config.yaml
dataset: "melodies that start on their tonic, played by one synthesised instrument"
input: "log_mel"
encoder_mlp_ratio: 4
encoder_layer_scale_init: 0.1
encoder_inner_norm: false
encoder_subsampling: 4
encoder_width: 192
text_encoder_width: 256
text_encoder_layers: 7
text_encoder_norm: "rmsnorm"
text_encoder_bias: "qkv"
text_encoder_qk_norm: false
text_encoder_inner_norm: false
max_steps: 15200
final_lr_fraction: 0.1
Rows from block 2 of the audio encoder of a small contrastive audio-text model, named by matrix and row number. Rows with one number belong to one neuron. Each number is 500 + 50 x the weight over its row's rms, rounded and kept within 0 to 999. All counts start at 0. Numbers have three digits each.
After each neuron's rows are labels from the 100 clips, of 14848, where the neuron reaches its highest value: "top examples" is what is common among them; "lies over" is the class under the peak. Only what is clearly more common there than usual is listed. The data: melodies that start on their tonic, played by one synthesised instrument.
# fc1: MLP up (encoder.blocks.2.mlp.fc1.weight, 768x192), inputs 0-95
# fc2: MLP down (encoder.blocks.2.mlp.fc2.weight, 192x768, transposed), outputs 0-95

fc1.240:427578614474401477452515511522505497428501468497500531536539559503526596519553541461454535458458414503480528469510416457506426503487500484499512476622524452510467512427507519519461504512485405566480513529548507540488582513477533567384469503477562551495415547443505628530473441525476493488
fc2.240:432421556529574369472518485512432557370446276441520496473476467496499492548427487503509414427557443478450421501540522443483529489499437438529470510315452496540478506432504526475475513568479481449450551484456514483493507453439462479550457501526509484464510531552494409500534483466525613398
top examples: the note G; tonic: G; organ-like
lies over: G5

fc1.541:497512479504505515515533514536588533600448450534545496506431540507486533500460485370544667455415466482498492477473517498510510528462500427485484548506502519539491554495507520508444489513502436540478487496531502508483517398491499472499501484518458540441459500494435566495483511530532402515
fc2.541:416515466536476484566525422506378498382489419392523462408611486552533511463503448604502548508499626538498375525434487489468432531492550484482499436431495461565513511443507468516502543501497531425482514506457567480502613434500507479438538476495503454477497484524466460472577527544504462497
top examples: the note F
lies over: F3

fc1.666:491452560380512507456433499506475368525486449495499503438411482518475516518481450515478444510520482514504498481536509545499452429527584503510426495501419485390644511515494708521527615510556560419477558499505457428515489468494548509560411575505498548420501533522473420440475492493478450505
fc2.666:478496568485439508510488405559490618529478499509366515372566497509514611597505401527479356524579515479453488556561488482506452570387498450530501449499506543419538476540442493532473442487585488521552534440558503487526493510489513484390517485552395393523434467523489473537487507524469476470
top examples: the note F#
lies over: F#4

fc1.120:486507478558424515493547555517526471581527484500514526505564467394500485517562589491636500500453484495479449526536498498619535492493502507515446456541536497480392501498468511475550495511556413568499395579465449526545465581471498566441437531513507490492456555491520498562542505495522584501
fc2.120:532467507510489479501467491439576589509480581577496552567554456533481508482544483415391508510501483471475422539436423471442493434470523541496522382423565453552544411516484561482445436480541584485470391491510530490502504361472528469465487368488478431417490412540422490497440597520496546522
top examples: the note D; tonic: D; bell-like
lies over: D6

fc1.427:394544555511466584506469467488538530534453463501503492501491546546558540485455576463531546492477500420499486468467548459491504562382502500468368438545479450405491480496460482538529489541499495527440554508530519560470491480490494563538475554611515533428510561455515464594518503482436496595
fc2.427:579546532557470538477595473454495496482547235508445563491527493486396513487451499466536446522509420507492508475578468588537519516484537484567501537561483532473531490493480521466507500496563501520459482509504500499377424503444425446356480492480574487522540517528489443514606479496524477491
top examples: the note F#; the note A#; tonic: F#
lies over: A#2

fc1.359:534479500517514498500485553513516499488556451481554487442509499479462535503507478511542497543475515515408573563482486539529498464532562461561577282498505512484431512430500452307389485526457475522420491445539465500536442472494498478441426537588537473509429498481410500502606469453494478419
fc2.359:629527473507498490602445491553391479529522320530462491481525470494471480554467518475455548485419493427474424527515491499485549473498425593434524516506442590426448480649486474428468536567501546475498553578516518536545532486427451441522495588451503569531493570467589463528491465449579510502
top examples: the note D#; the note A#; tonic: D#
lies over: D#6

fc1.658:465502516471424477534466534469485472525423394514496723444454486441528435487483543471494522569500502523554560520428511477429503498506489486533406498500527518417447503458573452514567490561460364493483488487427513405514493501505437519531401448514494505446524460579402556631397468530512610519
fc2.658:455518520560498508515580493498443494510446138427419503500523445524482547508527542455534563503559489504457533503473471483449476563527486473507479512581467506525486513494522519516538546511497543500510526528494505444509494486505433497479463514490523494530526543489515492524539343581520553507
top examples: the note C#; staccato; tonic: C#; rumble
lies over: C#5

fc1.590:500566442444410458461484539527461482353500462492508465474601505607506483536529538546509442530502541522341515472571511468501503482559506524525453492512449473484518541459510503478567496498490515524547435377468615521502533496507492497401574592501540497486497500489497491494551453468448542506
fc2.590:455504591578497478491471422461482511496498495521560508529584540501496430452424485551536501532505569537464519411504515512499596512553468431564463544429487456451379567475508472476497529538635448405496538568450502547440484493504566464535414544446423502498564431530527516475535541508473530598
top examples: the note G; bass guitar-like
lies over: G2

fc1.103:455531513469566533510553442581585561513562369468489511652494540496579524440503540493480492520484529510561499469564497504493509508560518507530435518423469482428467357496483495541480617505361520515512478542545503573481495499531496557487500498521452448606503473553536508443533572474582553426
fc2.103:434469524471577543538536502478497467438467631492530477440412506523478470497501516510473546447456555450439477487479504585492482467481433459477590532453522384525505499422502501379575434530496457530546462468481436361540466558522331490455448527495444494476521620483505513469578364413450396526
top examples: the note D#; tonic: D#
lies over: no note

fc1.34:526492540470460495481454465505499507505531488495529438493509483428463478473479514493525481530460519560507521488453524469553506479468487517477508534616526495494482549506448534377497501532498484488514545487522484440451554497511582441510511519489506506429508650479454519173497497469470502513
fc2.34:539503520445575554477611449527487538442544733500529507504492489509501510470465538379402475511523483513490494521486497435499452446549467568450478481554517483485502492599469440489435513546451465510512452479485502448471497492526513453509506525473506483510406495529532560601443738503453499491
top examples: the note C#; the note B; pace: fast; tonic: C#
lies over: B3

fc1.710:641516467436509497509521542454579447557493397503523478562495541517520470444479433496463601526555497508529506508417510464495513494607462462393589432506498520457503520467499499523467435488434521473400466535338509495529460646569520493527527482487502452494455498533563564496516507496492487466
fc2.710:397500494628506467455519485448470540491443412562533497618620522446536443428525491575525510361512489514511435490510514501504530482492426586512512480515516534559546565407525491533554492542441479486472500529654521500478417616492486564422520624471471476509517505426526437505529498463509521484
top examples: the note E; vibraphone-like; marimba-like; tonic: E
lies over: E4

fc1.578:507415503534510402546458507541493534499463452386326454509457530498501395519500508506490465425524483522538486514505480540389487518432575481505511502516455471486531514470555538504609502500555506528448529496513459583460473464485498594492434509474542461508499465487482531551537491492470510504
fc2.578:497443564524514499474487514492518493449462386509567565548550544465420600483472496501515435589529548519507402468492489484396405431511475610506482416547586545496563462450482523440522530446466526527540464517425372489558381496525503458527481500502490505487485538489531485430490420486466523578
top examples: the note C#; tonic: C#; clarinet-like
lies over: C#4

fc1.136:408503490521427494496464541491521513576484483526534759497488549483498448540512535552489555501518513520527529512407460480664502500460543530530418511480512515467472514534557436604554511600499403523465439497478494545528413494462509506523342479506426503482452508506467498588482456524493597459
fc2.136:519444492550536532547543444502475465494441525445423554500487479484492542489493626441489614487501501490493537515503545471506447562525403486471461464508478468502410444496531495501425546448519541527503459577528544421457494464546568470489347483496509387473502493516478483565475545559547587486
top examples: the note C#; clipping; tonic: C#
lies over: C#5

fc1.39:492513487467505618524527497484485546505484482517374495485544404538539471499470496472467507437614375544469490480481512456507524470468564522452436514515452458467463525516507486437407485564421501502505503459422520498485502501508521483440539563478556516472509608491497485568539549524493501619
fc2.39:528556490536488511500606509487493505550563354408508449498561424492484533410467477373495496528484560496466465495508552471502526502441511506540459475622478481487561566438529518509501446554572494508544470488502563484463551489502502397539512589444513479517474523469424506583507508494498505432
top examples: the note F; the note D#; clarinet-like; tonic: F
lies over: F5

fc1.408:524512467526486501500459458470571496500498532527540542487432513503513513497498482477545514492499525525469527525475441485510463502481500509501511325540508585470426538449483436337486562541501325537459482485515487568508490456510488510478518557541433512550517440486550509504589437455512426406
fc2.408:512555497531529490591478525536417564534518451519458509519527477516546469497481525535495517443477448499534352467501463490453474497503498578465520424444439504497486483566525420468549528545519472493486559462522464463630496496373511477495519633524435539515498500566552448506533481588594499492
top examples: the note D#; tonic: D#; vibraphone-like
lies over: D#6

fc1.114:531560495481494474532518506506406512514520423496526442497541498501438525485538416547449547601430525487681500511410515501540513585507494629577474506532493519507499519498468478525647428536469382515483492415590505591500459460533493517500464503596487470501504526491592499546526460483510460561
fc2.114:508494426541534469597470475329551447420502351482462409452381502452506421471458485498384591508466559519519478439512509429579536458492533405493456484505537512503605504551512490452460482416476462499527412516509534359451531435505478424486418489604482387482504529501491578527599515461525456504
top examples: the note A; the note E; clarinet-like; tonic: A
lies over: A4

fc1.449:535474486549454564543470487536508464555469483511524459530542518434502529390528522451513587541447488491598467421501462494512527470412496546475645539534486471530530534445533497430466494552518487455406561575536508519499477510449622511553442504498502401546522509491493496497451468519507498526
fc2.449:477498530493510435499372521509506403459501469484494436568438496479556510501502438478552556473459517548518578526487471574492481483464507496529573495478570524544470551470456480592482495441460577467502587495463425460530437473564496562408479484493491512565497471479477533469479541527482553444
top examples: the note E; bass guitar-like
lies over: E2

fc1.474:532507509567462516465474493445519493463323430437524541470482510562441579470480437477340422354697554485510575505557491467562501522540600496574442431514572520494536653447398499505440496592513513426512517506495517494501584502514472485555645533488396500545494506488458535461360496464492503508
fc2.474:501524470454463474533502473477512558526330396431432543490574499494390489496571460595481485507528510489487399534485362543463433509489444488393514489515513530520543482471504507504527503501413523502443525494518520478581565511476464497419537504497589461484491490501487553509487499515507539470
top examples: the note C; tonic: C
lies over: C6

fc1.30:492484499511447573541467500530502456542492496503499424510525522513557517384516475487474627548464431493607502401477459477542525484403468514454698539499488456511569514419510520450452498518507490413451538558577530546535439525455586504541420537540504447497517530483467452512454433503527518513
fc2.30:520458523476500418500372536509507422488475453493510465502402504480560509489537439452559510487446538558513528507447412570471482443491472467584534480471571478557458513440482484574465445481492550469504521486486455489563450488567507572449473473545490518533497483446509552455472554568500539429
top examples: the note E; bass guitar-like
lies over: E2

fc1.659:445501457495624508506609508541493499519508435475461518568514451500510573451465563514462477501472503437574505541531532487504488497492514546569495546343467554492495492500457478537506537489475496567519479525520468563597378491566533484490492500514528467620522498584494539478472492503494492493
fc2.659:464470477464499501524539547512527508502509822500507502481434509454417509524489505521436491415506465429410510500580476513508480504517479454429497550590508445549538478472477560452495496497496497488428451558478481500483455503486254545477419461463494518393540542462488477566518454416504467422
top examples: staccato
lies over: no note

fc1.224:487531459504542551502487484498609488524451450453574549471488543503465524495484477398537570452533516524527499500531493501562502557558581423539491487524515512506515502508453504480383494532489475518477481502472510517577510478493482505530577542518334505535536440507547523484416488523481488458
fc2.224:505506484525544519583518564535463615444428466514431482539544546499505487402535490607536518481574503501540444495493457501457393573435403501421504520486498490539498481487454492636509569483500481471435535453452505491580559449425502465470500485529614468504566463535458444549555503523504489528
top examples: the note C; tonic: C; oboe-like
lies over: C6

fc1.24:500500515439470580476434526463514493487468504469507472515539494482502429495506575344488416523575472482486448520561501548451434507443495471349496490535468517549535493450503475570382492491406448494541479535463498699529481477505502583525514436510494566504585679459470517558553442467483539513
fc2.24:613469495428500440421493617448513453503518359478526488434575479464536446477496489444490559458497409516507479481478479467511484481424447502456502448469475506546572495448499554603528497521579446501456468444489502456462551465420523442578517445508425505523500463487529431492494466529511409533
top examples: the note C; tonic: C
lies over: C3

fc1.557:578450492417517551487542507489493491433448437505440498495482555483544513509424460506541525466465551471460461483513571532525657497460478504541594487508446453554474513476526430454529486564513541466508442517455633504562436442433467506494509515528492552506476459505471560557523368549466502503
fc2.557:470553503504506496526572520482490455412478174500492506441468500472500498517541495439472578559537515463524500440518491544459492515481470485547496507526468475496501473538558478459528596533491554438466508502489580426512484502490396540524531499500535541515516596417525492497540291498470468488
top examples: the note D#; bell-like; tonic: D#
lies over: D#5

fc1.264:478521543368523532528526512547576432561420431496499527540514506500470442414525418390454596515549492512535515491490483472514505449581511405456554470528521511419541558495502488467442409433444501496356433516359504526530449497466524446544474421509510489411483531526560525477490502497449481468
fc2.264:417536531613504489468513508490482550432402447501529511671522508456487476367475418688503517388516530510484474500480497520506471529374472543492533498544482471533580555366550493555492436523453494485472504500524542525450512530493480531472553485480476459464532516475480488490513523585505546491
top examples: the note E; the note D
lies over: E4

fc1.66:448497497559453443466534539499463357493578459508491507490479502540461496530553476492525401453449598509539470504593449546553521508510503421623417479523533493581533419509537527622522513542423555504510417515423500426507463531506478537504429423498508497542538598583485579484559523544506510470
fc2.66:511406551471492552392500482484539534489587501483506509547530471509495626489535475508462452555481385528459510520501497436536471450513481510460470496397464574480581481532435538447521564542458490533507575492567446514415503504353635506459489456507528544458536412546475512520432565524455542531
top examples: the note F#; the note C#; tonic: F#
lies over: F#5; F#2

fc1.558:486583512375398442467458514556463386457528449495565502466526571543436475549537560421507324391456576525454482501561483459509443514474483513506469483565441483508394474515531582541507424455533565486492440484521506408424499491458424477431458595486563466550538546554482509517473438492502583487
fc2.558:453490641511522472467465498469503604491528365498500516541499456462464481510492462502509423509515615468484474421486502491496483498439491495523473531396500490477490580508468531457479644494452476446495563551408494465441442524473498533502452454499476505505535384524498546495513495522499525523
top examples: the note G; bass guitar-like
lies over: G2

fc1.137:464543552393487546468441537630503476497401426510582498530402497525496501506629492493476375440434369510449498491536559550439470495562464537499497493531444458457432530499502510569524497523588521551442508453515515356461487497475574498408481533526521500557499466535573492446505478434523556488
fc2.137:481499536464535370503447532568441487463368299506485515467491462462486538592442400450490495469566572458453527523610476500487507563447499430536474603502519470576483515469510470508507482460564483501457559500509531440441457523505533497590525461529535509535501494504574572514575464479537513424
top examples: the note G; tonic: G
lies over: G4

fc1.516:508440500448487531555501520537587503601452479436538406591476589486509478483519438562502537504408505474560500532516509494469503516508466507434568441497452470502496553468562446483450496510479510506400444543399504410506508461539585444613504505514505492466610501562489515527493463475485510527
fc2.516:464482478509511378476503570435521469485466428531444381483514430449539479522507512481532511456384488480521491537548516522547460539441356528591567467510494485489524498408596508518499496380492474475468504465607520427388507412481429499472485500458368444445532509567531473470514449507490562476
top examples: the note C
lies over: C4

fc1.416:481488515506487519388483507551530511460501475473559490464626499467502494509508489503488499500505507501514544557497501497572601530533512532492407490520516496492465506475505507525526492486588496496459480559440524589568486579492495425554511523536572549516514505475497542504545478476480499493
fc2.416:503491479482450498445517422493479472502426348483487430514460494522430471527455545510492484546519526479500476443553502485499511463482507460518512575504426402492489460519465460401490565557442500525489464563520515451672523574431479450473582530547486508535528502430514489498475473460507496515
top examples: the note G#; marimba-like; tonic: G#
lies over: G#5

fc1.140:468504489361492514584511532482575434569492427504519522636477492488502459434487485549528572525494480469549506519459501471562548375617540454485595485491513502383517483452609474512446417412465485484364469509407536545503431513547521447513533484400501469404469519552526500497502490514446510457
fc2.140:444507502603502364461519481481501480501458351510522519576461468503503453396416398520503488421463503477435441530487516502498479418446429617529556461562477506528490534466576498454538498507513484527468489517530499500420469497502453510478510504457387455501450547492502491470535398496429504464
top examples: the note E; vibraphone-like; tonic: E; marimba-like
lies over: E4

fc1.636:533406508411451517536510520519560451540443493537603583551552525484498508513457458503505507564572521464568522496431458475544537436560508470410621508509501556463481550468498461547408430500458498555491471509391539505510439502537563446541524486446525477487516538537488555542517485526499512438
fc2.636:486472455591481561482463449475496511519461664490637537568575494462513523491508489503460562493525419546492477481487526533438449511426407544538491518473469446468557490442545458527596543531581500456524500554645527466442447531455587489420495516460424468479510495411580438445459533545461498399
top examples: the note E; tonic: E; marimba-like; vibraphone-like
lies over: E4

fc1.651:501443480604514488440526501469458498541506489513508436484483530503471503566542495486522525551511501507530508492522499596484517547309545515505471511525502509521611504482516359570488388527499509475517490469366493493477445493508496568494531427491488516565514486524487495509547505535490548516
fc2.651:542469497486450631426503509398577504431613435498517505582522524442465547466547493387482501481574506500515469522482465496483551506573483460466493499477550501636501461452489452523517462527559516499526535504537491447419450498520525461518504420506502550490628390512504559516540508642479469519
top examples: the note F#; tonic: F#
lies over: F#3

fc1.110:550501489543499518482513484467465458526497421499519643524508512524508496507508495435675537397462490499494535495476495503500501570521502503317482577500527504465436432368486437462572518510489491516459475517497519499492492647507526444530470410564562546509496524443526501513531458529488422516
fc2.110:498500514498466500493496568442581455500530463493568612582498441414485456531454504548605501648517540479511487505419502471443532483502498472662511361515514495492441470386544545478480535498513529423473512484568564524509397494466505508467490406602450505494492493464497552492515521488499381454
top examples: the note A#; clarinet-like; tonic: A#
lies over: A#3

fc1.559:501597476606483492592453494460572534463582437522509486502550501501522388543379480510443557496464534514554538508470510399705473496544635531612495470521496502572369490517569471512534495613549405490500520498493503476488469492462434488479459438528498506481487473461420447521492487463485468556
fc2.559:447476462370510509415431438447525538491552454464451475454358519378513474509488495476430552513408507513535499446559538458487493645509410425503473463502452456527451378543512491479451536491541489496496397446507575453447516417540533482506463344544499473538504501539499504491512539526523508503
top examples: the note C#; the note G#; tonic: C#
lies over: C#3

fc1.718:427569502534476486488509493529568537474501440516459538422609577509513588492547503499489488528402497501499501363432493474491446506499493502433499584492511495535500505486541470580485505326525509536412504516572538491495475500503472624468452511554472478473510514510521483515620501492480480531
fc2.718:517493469486546455530475530542379534577511402452533486364486407485470467522492507518510501524462463462549453558468461471488510503612446475503521496485485518514607510486485497422572436574553491477401515509394494511531513525433512498480437523461460510527442532516468567490512478487602527470
top examples: the note G; tonic: G; sine tone; flute-like
lies over: G6

fc1.207:454480538502571545445589492539505528496587432478515539542527508420490593499520476355508464476553501496512528532486498498521495459504528518496476467312478500540487522451508531472534510513637464507493455576433441638565445554444497453509551506560503536623499503499483566489510424512490519514
fc2.207:487440476454529483532502401537491455504475565477522424399429482490503448525489538398512500469524500524365447471504371511518549466503487484490494554568444418483546434511576540493470443492393562375495473566481542509478546582491345502503485416475502433469564378441498457545505449399493498490
top examples: the note G#; tonic: G#; square lead
lies over: G#5; C5

fc1.308:541517482554434454497361541515590546366524495479432457446446492523493520546432478540476519446473580487500487561514526482452455480503575518553500497513608501486544557507545492487522460484570502535537503419580559509481567517551522511431517465501481486496479476408448512451498467456438537542
fc2.308:426551558482519532542427431501534529594493410490582439486524570491380461434528467517490561553412387533526487465529533431518566594461454512491443457491473482485552492423487541490490520497584495468483441418479461556487628457479550501430427480409495428536497489524431489453499641512477478626
top examples: the note G#; tonic: G#
lies over: G#3

fc1.106:497511496415509495424436428515505448571465440434471551468495396513514538493501465562511418509524561521505492485626500476570611489599573572486485449489599534435559553495332560462460577603465501483661589517557582464497489516429457468516481510505471517495497522510515556460504526497531447391
fc2.106:585531501516545487503501523593596472487407472613493544535522499489533475592500484432510429502565506544463423524505470495452527571372527376512590446496486577475524493524484611517499527499478525504619502500495517430529500502599485453489497499494539503509465458470583601519398488521508441479
top examples: the note G
lies over: G5

fc1.286:513481527514509530464496551487423489530637455502511522473554529468484450492459607564545500410382521445501514499407563465469467583443332492478512511487491479472476587501493512530453494367651510509561471510595533447439539451464510462592626431528596499479448541433468511516587495483463395576
fc2.286:514570458498456464522499382463425480493566411491514480499478432499515591448560526493566533511492500589495508515445463484471487457496704491558488506505499503538502484532473515466475493505597568541529497555394494473472613441524489495394501428496426508496450523335471502494472487507490437490
top examples: the note C; tonic: C
lies over: C5

fc1.471:484443448504525522511587518531514504526537460482465519588475483460578553493463514549482471503485476471597495531560538523489515514478556520608488561379466616440498422487448453539497549501476486567512494503495512542543384494634547490496495503470528478559509464618491565488499469465480517481
fc2.471:478478472497539487514537564495536506489487798473517457496402465454385529534511498530470497459490453457423503498559522514545490480484471434418489520562441443556597464470479560454550469473487513501484462465495475385503485517499269531464436516378486540485567577502501455498597436482514454470
top examples: staccato; trumpet-like
lies over: no note

fc1.466:505497527539506579505408475435441497477551444499529524411614517450452464523515546512541439494485515498501550553419493441401477574518389531504506478535489493494457513477360521536422514369590444485516456553515562598502537531499500498502677383557513591493442486389507494535523507515473463483
fc2.466:517491432472425434417429444476490555502487477490496516506413449512501472478556635555524522477583418503511595493491456509476490491550557518514505529487505519580478480444345535538451420611481487531527466493479415465542579489419458490501574485499519526467495477393458408509441500482503482491
top examples: the note C; tonic: C
lies over: C5

fc1.254:486427484501490523485498465426478467502505495444523499501514502541448466440487505473559618538498502487549490471538503494529523521685478481533491625560526489496402500462479519334594442516400505512469502479500536504524496494490508503535534448466600499456515486474530507549543516506469375515
fc2.254:490498487472482482394525496468604529495534427520484485588525452513509506514519513585570503490531491521533499537448494537454522484314539443535501346484536467511494481439587504585498437475499451471475499504472583511498429510495526465448569333558393501505395503511451463475506476499489424507
top examples: the note D; bell-like; tonic: D
lies over: D6

fc1.321:593474467543502565473523463501557464485552425511586364507507488514498503473471430508454514498510519507484559468488498495588639544447502508434504512512500510521435522521495478664529519577500594473507501511435500539511475649454519515590498500485481577536417521487509456646545471495505485440
fc2.321:513476486551498493564497472478440492497455354485503423501491500451514479504547513517519506498506474493507542469503512534552524504524450492517444593541496494519500473510451491369418545508430474506456464598585499529493453602499506500460413625514559480530553529430559459516446497457506531362
top examples: the note C#
lies over: C#6

fc1.205:547533521517398539488510443516501449563507520530579515562494502506467576472576482553558535461436543545499465462497493504497457560495539435522536526632644524484436399371522475503518523545437509498480513502558532436429545558448499479492416525569497489519575500465613550496554431532534450499
fc2.205:408455530487427493487609481506478461512509332468517541522445389503441458490475513619430510542571502482413476481487472428501512542405586469553471468494495571489497519507397549538484555519399494405442499461543363434465430512504453485417501404498536464498421507589493536558457511456553479435
top examples: the note A#
lies over: A#4; A#3

fc1.270:421492534487446523513372487521496496489540409532468515496528511491452561563532532446494505504541468496524511528494536473485506520504472613503480491587506489538448491484491474599507485587476398443499474509438483626541470513487469485437467465493551531296436526467628407601442493500486522476
fc2.270:500467510487468491457546470481501480468433317433484526554481482471439539417401553518624510430593476498494570458539499512498510528490453512446504512575474450507519502520526460470431500565601536548557449475475485527480484486514424499565495449496615471512505509456456388595454482486504480529
top examples: the note C; tonic: C; bass guitar-like
lies over: C3

fc1.78:351545471478501493500597434605494514438507441497545490499501507499569540445510564447493510568405546468497477441506522446487523530443433578497482523583525561503479473445442502479580436583495265489470505476522495481481542406497426476559548500482492507420427511486483519647528398497530485575
fc2.78:570489501487641498551607436414572480473476261481478455503477487474499503421446514486461513500520437510518451509495437513608458493593530397413485508498516479571489468508484498534624524449432522519538492492463504507548580487529513452496453573492585505487471479460492523517519462536498456475
top examples: the note D; the note G; tonic: G
lies over: D3

fc1.166:537456448570530544475483502486545507466511415489554507446508500395483553512536553574510504482483500540477541544517464501532412517597611283492538337485502502441436470495553501287491492542454518503454475414550509499556435425538540473475468457486586466494488492481504515474518457501546455408
fc2.166:642553480521504514450461508506489559521530451528460609530513471575523454534501553476451505507441447511454435523476458452388462450398506610485544438500477560498382494580459461559492480532503465461479542523444526583517493493494507484568516467495459520529482493420571459520506538434504496512
top examples: the note D#; the note A#; tonic: D#
lies over: D#6

fc1.564:496524511491559491522527512494504453482575431493560527500515419479509460499499388454510381408534567581553442581524495547554512495550508437573465518505522466515516407520558652499508614537377519492476429520499458407673500463493505485571456524479486527451499519569499497559525508493530485392
fc2.564:507484526606441578497534428522434577520500324488403462399480485498391634507475484595459490546459400521512516473528486463544475517450495488497501512488375544400531490590496530463506553490419488502465536488470497507524533522493437468440495475487451455527508519499510427557516501488499450512
top examples: the note F#; the note E
lies over: F#4

fc1.567:396456518491518530515582521500422447447481443519523490518379576496476390498475503555403484478634440481456510537480511587457505505539497469485468485546399570540476449483527523530521508505568600492447551371487513536511492505550451511691624532435452492485529541530492467559517465519489497630
fc2.567:591518555486541544602475501506428551495486505477458491424458487512481536520483527499507470391469522509459414526460487543360489426521454503495493460430557520442553482561429494476454431618456374521485416419449427502496486473494575415557465448505508443480473473433369411521509587538455467497
top examples: the note A; bass guitar-like; tonic: A
lies over: A2